config.yaml
train_examples: 39062
n_mels: 64
input: "log_mel"
num_classes: [52, 7]
kernel_size: 5
bidirectional: true
rnn_residual: true
optimizer: "soap"
shampoo_beta: 0.999
precondition_frequency: 25
Rows from block 6, named by matrix and row number. Each number is 128 + 32 x the weight over its row's rms, rounded and kept within 0 to 255. All counts start at 0. Numbers have three digits each.
# weight_hh_l0: GRU recurrent weights (gates r, z, n stacked) (model.rnn.2.rnn.weight_hh_l0, 384x128), inputs 0-127
weight_hh_l0.216:142105130152131112134128130125157115109140149127129124133135144124097212130131147128130040255126133069129175124085024139141119124127124132132124165119092128128126105122120123121148120071130138127092007127166132128129122128179126123126119128131128033126129128168132106152175155078131128126156126130120143118133123126122172183223120119126131216147128098125154146123186128097127129124151
weight_hh_l0.217:142130104128123176129101134183076110129072140094124132171131128134127137110117129092000126117118129149136110131104085129180130117054140109161131185157090128133127134136188123129135105140182189132130128137162164126137198128127120133128135131143123152128119193217134130129150092135122149126195124128150138145090128133107000127136094127112122099121126126111125128130129183106133128105101
weight_hh_l0.218:070129091134125129128093128108133128133196126128128123129128128128125216128032126134129126086128128079084128104135209127128128128120126123129128142090128088128094126210126112127128128119128234128136128217226135212128121128166128128128090128000133167124132128130123128139128128133128128133128040128140138128129129112134175144129133128126178128093141128126128128194118131118126129118146
weight_hh_l0.219:206116079144099113118111124127128088120102137109113132119112127129145168123160135114080182126125131162133152128141178129145162049109126208119133083145100131128138146130140078002107086105132033139123112130113142122094225110128110130129128131146144136130122094143134168123025025165124141119109129119130180165124129104129157138082130130128098136108126137127096128210124128117128136126131
weight_hh_l0.220:160124114120122119124135121132128141000128153084128168050132144109124125151119089126132070163087127129113159072138125126130121236132126134167129067126131092136159089114154100140128127127109156123141129132139140159140115109131122125112130128255080158121138127105127107107060096129121128110187166135069115143110124086131157121144119136108098124187150113181101134105150080138146149130153
weight_hh_l0.221:228162118128123090129120167101134170070146255131111143169094156138124109140133141127128114154102124097129137121127129127165065199162057128130127167113134125128106113137120070149105138113132097095087125133131100128128130144132099124126147128125164158128103122125175137134126091133109151128144054139049130122125158138124131193184147128155152146167161128102169115123233122072126112116182
weight_hh_l0.222:130118146236129128128129128114128229125113094144178064129127133155126015137128128128126195146179129128124097114128127051139124085132128175141135121124128166128142053118121124128099129099158142159140065096187130128126153139127048128128108114160128131106130128151128128139127017132117144131145135112129184121123114117130128205168157169129126127119081067123130164182122110131116109135129
weight_hh_l0.223:128127124138147146146155123123121128128181126100184129129128116124109132130121131128104108143095150110137131157121114070100126049127128118133128129108117111128133000128173216105115117129087126128046137129134121094128128123110128109133101127153108130114077094096105112130150136121231201028149125150128132131125134131140128108054139149120123144052155118126129108148120128130125128057152
weight_hh_l0.224:120125128101144165128107130128128129108126255085128118120117060079148074065089124128088120122142128126127129121132074128117127070108091128125153164128128081128123106217075136134156129100129099127034128128120114128109125222128099062176127128128128123115002128128128132125130130143129129128127128063128140124125128134129134034103105128176127128127128128102130122160134126090128125129104
weight_hh_l0.225:179126138099095130165129143104076132167131236128130139167117126166098077142025133128128108127117128122146147146123123130136116127136095120150127161090121131128125128137105124116128156038115162137243113149144058143168128127149126130107147128166123139130096120133128126123128143052124102113218179172105131130058159093094085099197145090135127091128161087138139134177166098139096143112108
weight_hh_l0.226:067122124137121137129146128099128150127128218124170124131125219123116131138103127128150129133218125131155193038165125116128117154127126156128210128128137175128128117103146153246132141112117182176124120128208135117129113090116137145122088125124100110132064143129128128084135140111143125130153156140123127177133099025133139166128126118099145127119116124128128136162126063133107126039142
weight_hh_l0.227:128120233132065127129127122107175159113142128132127071202123142123120229148085123128072106141118121109111161163167134127255139172125121140129128155118138135118131128130125073128118109183127134151095107130162129127133070136133114118159127129115180125127129128167128128128135132115137130141128139164128210093130118129126172123137093093116226132127149129133128201126136059124129111162073
weight_hh_l0.228:191096160111094078142054195130119129191117180128119123137193141128132127126111128105109057120116083128128196133183125123176111131128115093129133110097145125127114133118096043133169029136135123140115138131092130098132120123128082125127200131146134254126133119164138128134127117105111098108140128088109118187117125147113078173107125120130127177215123134130121124132115155169128076132108
weight_hh_l0.229:176085198130073100127110124141091128139035159121104141141126091125119191144067129129093096092130139109131197206184110127172122140123109153119130130129136044128124136149143053123214107121133129125128127140129070127135086078043168126128125142127138120124102127124138162103151052123120102128161130138117142173101134171130193142122149105140154142098108128121122148179059109167122137179146
weight_hh_l0.230:141120128128121116128120200090127131109129072134114090128086059128122130093162130124000123127148140060128120159128130127128128141085138167124128167119128103128127107197075120103124075116185129129132128091065125127094172096133167130142110128255118189118125126127128125111123090146127100128152125124166134125090128156120128206153047128130127133096061128128144079125176125126123125122122
weight_hh_l0.231:183128129128109101128128127128098174120146255128122128128104115127127121134138128128082129099105120128132127162196095128128158129125116194128128130136116127122148128127128000127128065091119129128128128128134128128169130194122129093128127128148058218128160137197090128137133128083211128102174135179088128128100128145120174224129130127125138128136140103088128128128154065126128137128127
weight_hh_l0.232:134111028122130125151118055126128135088126128130132139082143072134104148130176122128131126127090113171120127125129119125238128137125125156130203136086128127138161144143128098125120118143140122137152085129141130139110233146070126128136114119167135173147120095126134122091128108143141128135152092100242148150079118152123131128113118196124145109125095123121129093204203122132130138119018
weight_hh_l0.233:210129128156127222104088079128167106108144000127128129126128122128195129165219127125129122178121164123128127129124119128000127134126130123165086144159129128131089128128130189128129128113179110124128167121130127128128141134133135143128136127077145232066128127128119128125095128157201127128128128128135127118119160126081127128146128114128128134120126128128129128128127049088128089101124
weight_hh_l0.234:127128129145128122135110080126149125122116128128113105128123086128070132136124125116000116137137073148141140131128128129119160159152126157252126128166119132121157137101185057123167082129150146127128137128123119116200135091142157163109122119125115163129145148190132173142128030139116148107181162140123164130119082112132139127147097104096113053123147141145118139185095132128128054133128
weight_hh_l0.235:185130170150120110117132143145124107132135175076118062131101133167154124118081132118170089083088127161104195130127130116158130168162063239123141129143146145108130127165090102109122055193128145132125125160180133138122158116122131126147126170163158116128129094184174130112110048042116128138126132216167145112179166103114157198116164122122195126112129129155128115128116140160130108128154
weight_hh_l0.236:136112220137127123129111102127110125058139141093140129164131123127020058112013156112128096215128134126159163115123116120123124145186105128131129109176130085127120102066134133131149092127132128128115116128161126098097045138128129142143133129167140218121098128119101124116142122090106124117130134148126132132153110128084128071139130051128080140129121129105096228122129124128147127158079
weight_hh_l0.237:130065140150106061131121145146130125142198129136133126097161132128122148103086158120122035085097130126153171150136124127137129147136098137135176179094091124124137150154128079133139109152129160129118084116138039127154101189088107128131137167137083189089119129149172127136156128097143136110179112108116138078155129165089121130113124049124171139129140086128100133134130147112126000151107
weight_hh_l0.238:125129053129126130186225120091155096142070120138143170128164143129121181145053126128111107128124134154128136090124117169152141092118120119131159124130125149128172131125077121139125131129145113141129058130149137138123158116125172127155097128088127127110143128049130126056135134226116123126231130110132131169107127072137161175133116155113222139085106117118127119129179126202127184079129
weight_hh_l0.239:141128130128071127128128053127126114126052211124102129128018113189124058127130143128128127130111128136163154127214043128128127128065128078143167129129021128128113140127156128133127136162128131130140136106133104147128119133133128135130131128190150133128125152126133104126160098123163127052128095216127121042130110128124129046128125128129090087096127127098125088123116118091128128120121
weight_hh_l0.240:110074130128128112144158123113128128128125156139128200240128132132083136161120110110063073120133128095191129137156126128135128130094126129128122235122125135128126120114142110052127137127129124128135133128132095061128122127047130128157133131215130087113154128140138130128229128120193124122130126128133158125102128182119225129128133023128128158083141126128190134135124128135129111134128
weight_hh_l0.241:130127129143110112129111140191084131137132149126133128195169139169111082174193205127015132177125170128128137204084113124159135162175113142141119121109127128142131115151111140128024123128152104135139114094186114122134143215089142128113118131081130180141129124138145128133120094124132110119138112118127123133116129137094000163118133174121125128160149126123149125132123187103127143118132
weight_hh_l0.242:117134118164131121146132143128136153131025255097129128143098145111222120129121112139113125106130127124198128129129085089152129130118084124118148144167133186113133125171172129119132123147180134130146122127127139127124173128115142131131139081048110128132177162128144133081106164195241155143128149103125161132089114133166142166164116128127127135110137140126130106116202146106127041069130
weight_hh_l0.243:143085166139094119129112116142132139125142134129124128129124129140122009184098160136124094126109129158149137151122129128187174142128064129131168149128041096128128109120123086200125123129049128151120110132255139127120103153123092125120154113088135124135128173128129131103136060180122124134137191151126136127040128131131101137127155184102128068139102089086130131118132128171097059129128
weight_hh_l0.244:120118132128146129130133136134111138126162119128128125128130128128061023132202128128128128128125127081128112171125129128128128126128128129137127110128130145128138104128114128127128155126128053141126129128129098128140136131113144122122113128129021127128109128128128161128140136126121130128128128123129128143091129125142128176132251225131149122128138128105128118132185128128128255128126
weight_hh_l0.245:198118120145042000138096149150130136128146133249128136107140108173152167158056119127123123114109160169130155126100159128147158110133092166103120124065041062117137134132164067128077114124111148137129120075196116148128129168127144134139120128163112188113182115133130113127128105115124175121144087121119105088120128132126118140092125153097154124128128128152129139125120141083072110135110
weight_hh_l0.246:127125128128092118128084137127128091128114121135128131128255128152101130247126144123130080135130148127161160124133122131128133129129115102184128151128126130128064128123124126192128017137133127128128107073211255128098126125139128125130125129130136138129165130133127134111129150143129125125128166118194125180128139134128197137127148128128139118080103128096157142151127127118133135183196
weight_hh_l0.247:128128118130132152164154128128128128069128128128145144143128125155128124126130128128222172067128135107127109128159120083155133136255129148108127159155129155128132106129124128112118131128129138145128092127130140128128081128122173128128025128045134129128127170128128215128139131128123129138128142089129146128086137128132136128162131143135125128124128128121123127128116134128106130111026
weight_hh_l0.248:164127119128082115124124086127136148082131079133128073126122147127109138132123129126102136128125122125116185126128101128136175128125128134128150072150106128128130111125128124173131137065122139125140127146046255126063129128119129128150125128163128128136132128128128125117125122194004128125210128099227202124118117128130128124122128166126223129153147131118128125128118113135123162139122
weight_hh_l0.249:106113128173086074113132111125135134122139175114136103109110077138132226146090121082122157073144125133169129066125180121157162139135139154127099095180128135098145129130100122121120122090232120147242158128132198128133127096169167128121105128133152137187127130190106150118134125140091132159109111109160217148102128137089177142127147099127128133150132129118114096198149112101105111131042
weight_hh_l0.250:079133188121112086119115126090139092062174188086124112064123130128076076112067089127126011147111128125137176085129105163190133155111124217132128131136128113117157122128095126140161129087126179127078132130196123100209125138129141135114092128157141211125114128129123132098111167088206132145146154128133139111121137124121144128144143042129131140130136128135088129128153084116127083132124
weight_hh_l0.251:128095098132125078109069111129132119126159094144145158126121138126122135200099135120140073184125142150135126138110130161115165182134116127118113127121001090120131155122141126103130072127128143146145129120136151086103124139129116129129218120118133217129128128189128135141219127096125128127116172206097170090128128098066114090137121056088140128108132142129181129119165122108133043193108
weight_hh_l0.252:156128128128128128128124115128128128128126223128128130128113130126128132158135012128076128128128132128244128127128128131128139124128128121128128127127129129128128000128127127134128128122130128128128128128184125128128129109127128130127128092127128114124128128128128128057130000129128128114127128053128128128128128129128127134199114128075128129128128130128128133128132127128035128128128
weight_hh_l0.253:134113084126121134135121080128109150186123166131150101130043109102088125095148129089153138110130128128167110124134158143128135067074142127136128144120106128128162106129011041083160192141133137076244128150126170110131159129152132127125128146141177142182128129132128139037135128159091144099131153127132128176092135133095112144182149125106157130131141129124127071176149128129129193080182
weight_hh_l0.254:123122123142164134148210126157128175171128143159137133159131135141158059139174095128162126123140131149130131128139135115216149132135139134131157009125122128100132125182120128128000132110127121166127120128072160132117171148092126127152128120127129103165143116084128109047124044146153127129124118101168130124129130073128155191115118165109145082144113116123129097133166191162126100055128
weight_hh_l0.255:152127111138126107128096058080123128155140151112148131129140127169101123128116157092083067121057113113166176125156140169128182037140119168132152134069106083130129104144074164088148086153127097168132086130130138125125194134136079108143194135142182187085056124136129053138130090159096123131087119128134136089139170140126128145126128135126138107073123125228129145120110048156124148129101
weight_hh_l0.256:121127124095120127132167112142088124128128134148128125128142113124081037128129139125199128082124119133130017126179142128112131128148137035128130239129143129130132132112125128068109120129129137141127149118163179133123255119150123128128143128182120128127121165134130119214140124128116121118140128145041070146118129174126121140113129127128135136096097133127126128139129128135128171131118
weight_hh_l0.257:130100129130127135079128155129064067128133000107119115136110129130060149119128129141108137134133128125110126147152128125120094146128130121159107133138136130172128125113133205128107135128128138161088102160128140129165119124128158127000154126138013129140110145128128128130128185091124106106138155103093122155142128133168127129129134128137128112135129117132116135128126046125128127124077
weight_hh_l0.258:083180050134123134132073126128134102110100167094115129133126164133111095017114108135124115149127129059115141133125119107129115135188100120056124203101138076165129081163164132132242101139134130106143172137255131130135104155098127102128120164129121124076108133117087136128127150138154118123129128152127127123163152140131132065128060082133122095128112136122126186151122133122129124182123
weight_hh_l0.259:124156160000128083122124109105129123148152038126119114123158134124000123122128128162139138185128124088128125129128135129128134128126150130146124182103128128128133131078139129138131132120104130128125120084140123120147000128127146109096080131131101131124110120133123128130146161093124128129125129149122128125131132130125148090137129128152135072203114128127128183128130129133128129255147
weight_hh_l0.260:125130159131000123128142140119101133128107137106133128134147066132107120131141141129134088134065127059127096183090108114122116126255127128114126128064128127121115065086111128121128128086115124136118128126117054125192109136138128102100135154121120129133113123079145123127138147129179128108121133127127128122056127127141116071115126112178128158050148128129133128200129148153129047093113
weight_hh_l0.261:116128117127126104075072066152148125122168129126126127130137130113132125129117128134075118194044130100128102144149153117124254189122164125128133129120151106128128128128132128128130186150125049135128132128114052128129131128126132128203151128150152035118091128095136123122128150178126128212051128128130140036090118136127137127027130121128128184114159131128126108136127120127147094128124
weight_hh_l0.262:128127057128134126000194128132154128128130208129164129128140075129118108122107110128126046130128106084129255114107122131128127130133110127128128108106123103118124128128128132116129128069127115122130124128110104122132128128128134121128126134128128129129129128127128128094128129128137127119139128127124128109142129106092128129132115127117129127122086133124161128175130255155128094125072
weight_hh_l0.263:128152119130104128127123060133127129115079167121134146129126105128173000139126143168130100127128079127137128122123000130057085140121109122130138075129169128119126135119176124120102043150009123116126153154085104118084089154122151127135128128131147114153190128075129114135107121125189128125089147164192115128106126093131103101130128127144124078079123136115130124128136132150136094100174
weight_hh_l0.264:121125143128000137128087042178142123169125214128189128126094131130130129138110120135099128143115128132128125150128121128126126002125095088111128132113126105127125134134128094130132129142125125130095150129182118123123111194124128138101107134116185130127126112138128125113130040075126055135109129154128120084128129140129116043124127084114121107107128128169167123162128145126101023123128
weight_hh_l0.265:133085128083126124143123129023128124128121173115198140130134163127128120178127127119143125078131131067133098128110127134216129155114128000128121127114128136097129164133142128128173109045130147138084131033146140128125129130150124121124141138114110062129129127129124134212128243125116149154128128110123128125128121120129126129130127132127128126138129131089120127121169088119114125101121
weight_hh_l0.266:129110126119126126132085127123015143072130127118127086128146122126129058102137128144128144126165127104128082148128155130117147197103125119122129136128129127130130124136152171238127121141169130119169122128131193101127140128131135129138055105178146122142133176127118124116124255255127127174110129108156115127129131129132128134141122142128129105148128131132141130077169163124125128128099
weight_hh_l0.267:128116141126126127129129126128153000119252125129128123133129131132115008137130143128103129147096128129126124128126128128128128129128126102125133255037203126128125184127132128100128128188127150128129129135154114128127128189128188092133119127210128125127128129178128128127128211128129128110129130128150135123111128163128128128126077139139146126104088145134120128104194132131120139126151
weight_hh_l0.268:122128193106118108147139128132130131129151171128111089128083192126235135139081137113115095146041113105119129123125140205151115122129115142123127156146143057125130122137100045110148195112126172128128067143089135128146095153131130050124151132126229136115177128128128128130131105074114128197129136193075124062115141139123128129139086110117134068131133186128135128095134127083125081132142
weight_hh_l0.269:086127139145128113060104116125166111128110124076129139118169132128126143192095101128103104128134119123118060152127186086094128164132121121128094136123126103146128127072080148132091041130123159127119080126193118166122130145133042090066134084140081175138126148155037146133122106127127153129123166115128152126141128123129127116105171113159132128205212128128120216024112130106129139150108
weight_hh_l0.270:129141131120126105128109133127147120118143169109105093123068141124148228129044122117128125113038132149145181131142097123187126027088102145111130135109128113129129136255102085105126108137120101121117120136096106121122157152130101096126103135003146131119079110156131136124124053146124141134132126141128151119159163117119126160122135129040111180123130134128156121129136173094113122142098
weight_hh_l0.271:146127126138135128132129128205131163131128147000144131126126116128160083130127129124127172128124129131128127196127141128129127133128126126143156223145126173131128137182124095121128117078134090128094127122130128128132210129153128128183100128158128129135189129133125128131057124160127130189156128069128085154128164147128128141125086157182128111127116128096108128128139150128127178124135
weight_hh_l0.272:123091128112133130128128128123128128123156116128000142127130128135150104113171128127144150118126128132127117103124137128127106122096138142129125127131127127128127186129122129123120146131128126122177105128134128128131131128105127140127129128078128127150129123128139159129126128155149141133112127129137159082132128128126115124076094117129131130137129128128128084137161139129129122122135
weight_hh_l0.273:174128073136160120142133128126120167173138141182127062131131129131172068130120120128128119138133129127139147129129145135134130127186128118134124074115091169128125128149146131074122126128130042116252132106118000128081128121196112127170129128120129172128065046097130123128080135106134129155035166091176158123111129122127111119122132123160129129137136131132128095124121160128121063185123
weight_hh_l0.274:119131127130128128140074125138142128201255206123127097023092128104134097077116159167126134193125125125124128135129131130134184092133098128128123170126128123087133144128133091133186108182054127131133141154138125125137140149087135120139129135129182137093138134127144126127153159095097127106118125138128128100148128156086124138148209128122194138132142119128136124127139170099128142241172
weight_hh_l0.275:133132227137132128168166184109116121053134144133151063128051156128074156122135147129116131127128149109124200143109083131141126144126128111062123137152085180129125067129124126151124131131081133128112103118122174134130122128127238109126051125128147125153122126125128031128129118134102143128126128123121134176120123128128123135128170128173175236123146106086132141128120209097131108176154
weight_hh_l0.276:131126136127174096128129131126131154115160049135125033096153000129105121134119130124129212122155126126127130139144128118113129173133127159133115136084126178151124109126118125127053113126161139124046097130100122130099178157134128130129116129114079186172126113144129127126120137050107128112084095121092128133163044135124136131096125136094106136156128138136139129074129148102125255142126
weight_hh_l0.277:141121175151175138145127087139123179255118134129143155125177139000129135125123134137073134152128128075118072198132114128132141116145149124157125127100110128136128101124128128131125135128128129129129143126129130128172082198100153127128128115166102140128133128111128127127128159119135121128138122152129086130116128130128128111119129129127123110073094115121129133128129133147128153149128
weight_hh_l0.278:123136104125070127120142109127137128088128127128126124106121164133000145121124141128119206048135129188154142139111168129127128125122116129113129127170124133129136220132126152104090100146125113139143101128120123129073255083113126127137135128123126212134136073127123129137089128127127160225127130128128128119144128123129118195056133164128130176129129115131142098128128128121129127118137
weight_hh_l0.279:160117128134083141138110124132184125185123140121155076107127114130240013119140124121128174077174127130128118153129132129141140158188154122117097135150129150128121129162125123108075111104121135123139106123066116136123255128108149128123131131151144189141102129129131129120046078156093135135128127129161113113128163131134121120133136216127130126132133129110138110075119123125129231128129
weight_hh_l0.280:195128120128135133113147127151127198160186168136126148129141120137144084114159151132071125155015129156138124128125134128127165033129119127136134141101120136114130129152138130125118129120124127129127121036070108128127180132159128152128110130173124139122111128133161000125128140103029121107128136125120118125128129099110130138121152145135128127095127117127127123135202152213124127128122
weight_hh_l0.281:125099136142143175131128160132134194118123132142159124126139121128049115121000161124170214125131147042137128173141164126096129125128131077136107134119126165055130090134219147113143186120129128128134125128129035128116106153118127134139117128132120097132134135122128130134163184128239116130046133131122130138119116128135101125134128111119119125129176127132128128128047129137124128170128
weight_hh_l0.282:126129153128124127128184128125068128122191130136096096102130129119087100130118000128119109121127116125129131149128145137123129173121120134128120130065132126121129144066106145101125130103116131119115129121096095115165110123130127073132135092255072251106119131133128128128131112107126142131152131128126131109083124127132114131115133099128119127145211123128136161126126130112127073163108
weight_hh_l0.283:115128126116128240128146142128128128124128126115128045128000128120131122128128127000063128135126128074127138129129133133128128129143114129155163092118128132128127121129129128120163202046124128146130128130127064128128125127115129128118098124136104122129128106126128219114146125136128128129128138115127138104128127128108118128151128114128126127137127128127128136127128123128118128129125
weight_hh_l0.284:127131117128128133185144097127129166129146199083182137127124153131170207125064139126057120134142129074129255074148136129154132133114102092121157119128105144128127133128140166128124152138060128131127128185068130144069144129118128135142136135118150080130115126108180105128145138136043134127131129140128151115159129088130156128074131088128119105113091126129129081142116128055099109039161
weight_hh_l0.285:103125138131203121134128138090124170143137088132171116105016104135054131128065127143089069110122129125109107136129126118127127121162139116215131089095130174127146122120132133148130150063133140150109125125121128112156127135178149127114126094185029165109148133064125155127157086119150128126140120073169151178083124122128111117127129208127108095122037124128118117133199076175134091128119
weight_hh_l0.286:200184129117120081114174097130107133128112121128128141209158121102145121167127094128167059075143124188132135133136128147157126130130139129111120123169128113128083212143067124124128127131135143128130144100122134128108126122195129128102200147123145130122139118129128111131127161122041128134126142188099081132127126136129157131214132000129120123127126144134127171129079135079101128178129
weight_hh_l0.287:128074102127131158126103127129126129140119106149156202177108108126106126110137136137128139126065134105101128144132145128131123127100128077125134123064160134127125128128132105117131127131143125126128116133241120128129091138141122128147145141147160000127090127122129128140166129128224125111103126134150255118120118141122128127129148137129133128115111123096127089127110127141129124113128
weight_hh_l0.288:099132165129127117112132121115128149116128087142128107075178155177080121143132136128096131124128000106131140116110131130118130131128165193133125108112115141113127078103090115153116128115138133123104097128146127099116128143128126128111129125203129188052166128129128128130127104000127130125117136146129101083129128122128080139129174129090129137145129128140129128128106147129120134122063
weight_hh_l0.289:131126127120128119126128128130123132165117093119132119128154121135222142119185137155146138103163144018127127095126155125132157064061171134125130130145126151133128170129126146131065129164131116151159119103141137134122255125051127151128130106200129122133141128114128099137109071128066126130130131057127128128121121126190129120128252188131116111112129133126126117120116127128127217126157
weight_hh_l0.290:191146232147132128142132082063129128127135128176114130127127147192128153097128128128129131131127128128012110123133128128129130148124127134128128157149117127128128128129136112111096144124127224128147124183114124128128130217133126105162118128132157206155128128129128073121122128185255128128128046128129128102128154231103128078126127128128128119127113129128128128070131102116126166128121
weight_hh_l0.291:128129035132129104125098065109133128103137182149129056127063142127128158127126150094092128115124115172170096132131127127142124132097162135108128045230130130114147137132043128111020129149182145139125107118081118173103176146052113128129139128137129192131125129131125114133090010151061139130128126092129179132136124103130129138124125128127130134139126138174146090129146110128156128099123
weight_hh_l0.292:125122126145136128132130167155126127134091129134152177123175110143131100131134114129103109115154124126128118016042119126123128132165145108105128152016128126094128047130131128099128127121119085091126132127175125126177027141164128094028128122096125112129218129111146141126148156122232140130169147162128087136073140135146127113128123119132123075109127159126139127114128207119129120100118
weight_hh_l0.293:093121096205077128119143088129129130127128086131130125130085128150126186117114128130124128126133097125127024128010123128128148127128128167126183159141169129127129067128128127188129128129129123170116162127116095105120127123099127128163140128222128153081128166120128091126127153101255156138128102138120129049114104128147166128121129127128075064112128145130133126131133052124126150102094
weight_hh_l0.294:137128123125160124128130129175128173177138165137129072131110129156001126130169132113139164098129129069170023249133027126131131116143133019126127125117167167123133104093080131115127145111147101136130126025134137126116143126153151130168135103129076125130120128091117150142128133096128144098128131099127129138125127136132127146126101128157128124219127126126134124121159124128122118111129
weight_hh_l0.295:128126149124113123128132126128141128115124133138128128141126128066128128130092136095127130101154099139128128144131126000128128143084127030128212168125134142147129122138120128118158127122118111128126147127191127118128128132166128128133127128095128128104145127150128128128128126128211128127127129122130091176111128134128127125159129129128135152128141128129132154085128125149127181200127
weight_hh_l0.296:171195137129128121128129119144127130126116156125128003192016136128128124228134071128125133129104129128151180124219117129059124132120096151128128135143140128121135119132087128119037096054128134128127125139100167129122137133128130128125125127103129071125129128130128092127112051129051130124129095129128153171135130121129195189151117131128181179138124129147129128127127127125128135068129
weight_hh_l0.297:143128125107090127128113133132120112092126137119128128130188107140126148070128120128095115116128128128128123138128126109128000132149133000176128121178128121128164126121117135131132088106156000128075128029154216060128128124106133127171117127131128126088128131127119114115141125118130131127128128128120127125127140132128119117136129140130127142128135128126128128125113126128136130151061
weight_hh_l0.298:146098132119098135124119121129141096174125146092126123128228141162071107219120129129127074149094153122128122141105128127194125072182121122136137068091126137122146130128170127194164151180131036127119118131190188054175031124143125128138156132137140132116146097124129128128173147128161121140129153178139123111148129152117099092145127075090136138058134040131118107131125131128118135182128
weight_hh_l0.299:134101108074126128121126149128132112127065175128130131132042130113142113113123081160206120125095065150130129115130127139146102100115101080128133128070130137122100205215179092122255113082136138127111146140115141129139125123128128128140122158024206128128139127104147157115146207130136125121124113119132135087140127138128163118159101081108111129125115130125128137149124100170127107126119
weight_hh_l0.300:115129131128125146128128133069128128146110018140128128128110126117121129087129119129156139128129128123124125125128060128126128127129000128127128128119130151128127127123127130135136171101128128128126127128138132129129110100107130155131125128255122124128130121116145128128134129102133129128113135153128109128158161125128127116131125128142123125144127127116128128130123006128129128190124
weight_hh_l0.301:185175120169128114106075110158128138084134130125136104128098098149126145126178123114139144133171103128119077139123165128129128128143133000111119173138212136163196109123130175088062121128120133149135126092138227197171135123160144127084194080128102127150114139146100123128113118128201167104151111127130134131127127106132241126135098128158152115142130128127125127118130062123137126128163
weight_hh_l0.302:128212128128121155124128150129128127105126102128128127128126128128129137128127126128124133141121138135173191169128125128130132117134127130000128090176123141128126122118130137146081122129174135122127042133129133143129130135127139128127101128125085128192144129127128129125125084153095128093122167127122160119128151130125133184129128128248128165125127128128127115128169029123128101131102
weight_hh_l0.303:193119127127000112128127113149128129141129150166128119128128220122128139224136127129101120129134129128141125166129133146129128136111136124175000117126127108129130128094151080162070118129128226127130128126103151128127197130128131128122119123150141134137130140140128128174126089185128163119130116127125128129125127124137127106126171188129130134124126182128132126127127128130149130105128
weight_hh_l0.304:128125128128111129128122095112146100131070155127110125182127152128128121089128129127128121099125129135173160143135078144162134097071127155132137000121128148132138131127135141128182130129128155128225064123154177129149118128139063141127132124107128000134147151138140137116142124254110108128141128129128124125129075123140114148148129132126127127128128151126128145127128152136130130218108
weight_hh_l0.305:129174129117216142106162141128129127099154130103135104109145083127172025128151133128164131150108252060128040185137118127080182176106139092119042111093131197121101100110118133130128133123114130128122136129093110128128135131133122122145146128196128145175146183122097127128123135168165120123127157137122119122097102148130129124128112139145122132105120136081115101093127123129144026055127
weight_hh_l0.306:128131133120119131126144119136151000123100119043123100128122139118128127128128128175189070127145121133129111128128122188101080124134129088110127105128000128110128127154143107134173129115129142144119138131128122128189136127133128126133128131136113058125129126084136134127127153166128149125143128132127076128125118081132151129142129109130128127100185128106138171128127103128140255093119
weight_hh_l0.307:144104193123212148149156155127128137150105161133135128127082121131134125138197128140128129126123137065156114127124123128122085121158152125124090123129118070084098062129128122177158245095128088125118174129050128113125119162114126130189116128114156123126131113121152125132155131131132126135105158129129119132123117128129127123128114112128181087000121118044138094174147125127129121056127
weight_hh_l0.308:128137125128128128128090170112145124128114125118128128128132127123130127124111128128128133106127129126128128144149128117129133147134131129129126128139128127000158128128118128138126067127171101121127128128125112128128127132130138128128132128128128119130132130128136128129125135128116128128128128110128130143126151127141138131242130128129135133171145128131129128128125068127128129166104
weight_hh_l0.309:125103132152128128128130109134133136137132153130131044169091118173059082147176128128146055150128129122128125154129141129128129148217139149133114135126134139124000129122126131054134103128096127128115132121128140129136096130128170129129073126129129127138123161128112154065127128121129147121121148120128129074129128131128151123130151128130107200200139127149129197112142136130136073125140
weight_hh_l0.310:118130117128067132151139128128128110136125102148120178079129207132212128095122190083128135000137142198141125075114128128126149130101130121099147117128075124128126043152126138121154128163128128127149132152212129128083182122141117141125128127158180127113123139139128128128129183122128130201134104081129058126132131123128117132082131126108125162113137139128162124128125104161126200130126
weight_hh_l0.311:112172129127137131121154145024134128111114126128148130098215128133199160125178163127051100210109171200074149113133128129129120161144130181125158107135129103128153157029120131118114097170129112128125103128075131131128170184053145108109118143129103230116144111128127119152107124097130130127128095069121127093120135125135098189056157126132130151089115152118083128128127099142128139111126
weight_hh_l0.312:138132088127199125135136189115076121156097155173132133081109134110128243159128136128130143127128093078124130124109131134140130144146129074141123141181069188135147022134083127064114146079126165125146127119125160128136134123137178165132124128079131160137136127121136136166128128041073153121148115080096141151128131053129175113165086156129203141075113126124132128127056084128129129102130
weight_hh_l0.313:012142099161216132141135173128153127212100113130180102128150102128128121035130126143163136169175132108128084140128092061128157124127136126128125102000084137116124118129173067245130128147129129122105127131075124128128053154126126138128128129128128104152130123104127125126141213121155129109129152114142128127128134132126131115109130129127070135138131128105126123130137128121135123127127
weight_hh_l0.314:132127118135098094156118139132107129123081123161157166130105131122191086201128123128067128134117132125144182124128132133129107238142128068129136065123090150128128131132255140044128129004130133096110129138113112126131091118206138160113113126116152104118156126127143090134135159116130117125156136109104124130094129135125113136132121130096105068098113122132127154119123130110112051097132
weight_hh_l0.315:127126115133116169128133028126163119129129185116144107162151128115239090093133128128128120125174136131133128125128135144192159061082128128127152148146120224148145195124116129007043097245109117122173127126127125128128144132161121126132137130133102091132114122132123134110093148136155110126124124121124140117135107130128143126125129064124123141129138140130107128129099160124112127239136
weight_hh_l0.316:070128128127132159127255068115255129128130121128159129131129140103213127130060130130162133165146125130129145103166091128128143136132131128136137127115128134093124128127074129175128000129080181127144124128125134128121136112129129129120125138132139127128169128129127128128123113131139124145128255130143127109115128128131082126115128110127152113140126128128123091110130143124129111088127
weight_hh_l0.317:208129127101137133128170133108124134129176044189120076011103128120132142125187121136117209137131133131106125141119135128116127119129190127134128127121128147136128128127136143139073152105120138140127047123093102128048158134113093127113129093255060155128131145127130129130130078085116125132123112081122126130123128128128125122109122132129132103113049122128133122112122067107130032135127
weight_hh_l0.318:026111136120142129127139131099123129138123102128127155118136109158087164057131133092092166184125129130126125129118128128122072159053128107162116023115127136127059131124137128186103127127128116106120143129202129111124117132127130131134130132128124147133129125128131145130117146121125143120113100112154128139123128114128130138128152124163131141146048128143126128135179122255134122118000
weight_hh_l0.319:090140167123127163127149110150128128132139075123132129124038131125146094125147137106132047140131130142107126122128123126128089170129143129093137133081201048128128120127141130181111128142150045128129139138130128131139030166069122145041183128087088046118172128164122161126128127149159127097133235122103095128148127125115119104116151119081105121175150129149128154111119140127134123028132
weight_hh_l0.320:063138121114127120128128109128096121130128088124128156066166082127121226124126139128124130127128128135128111128135137128132129126121146118121156126103121130128128145140124145124091180119131132000128140130124129133133134127114127147174140128141055123128069128116128128127128127126211128128128131106128133137128116129237158111130129131128120130139148135129127128113202126129128108121029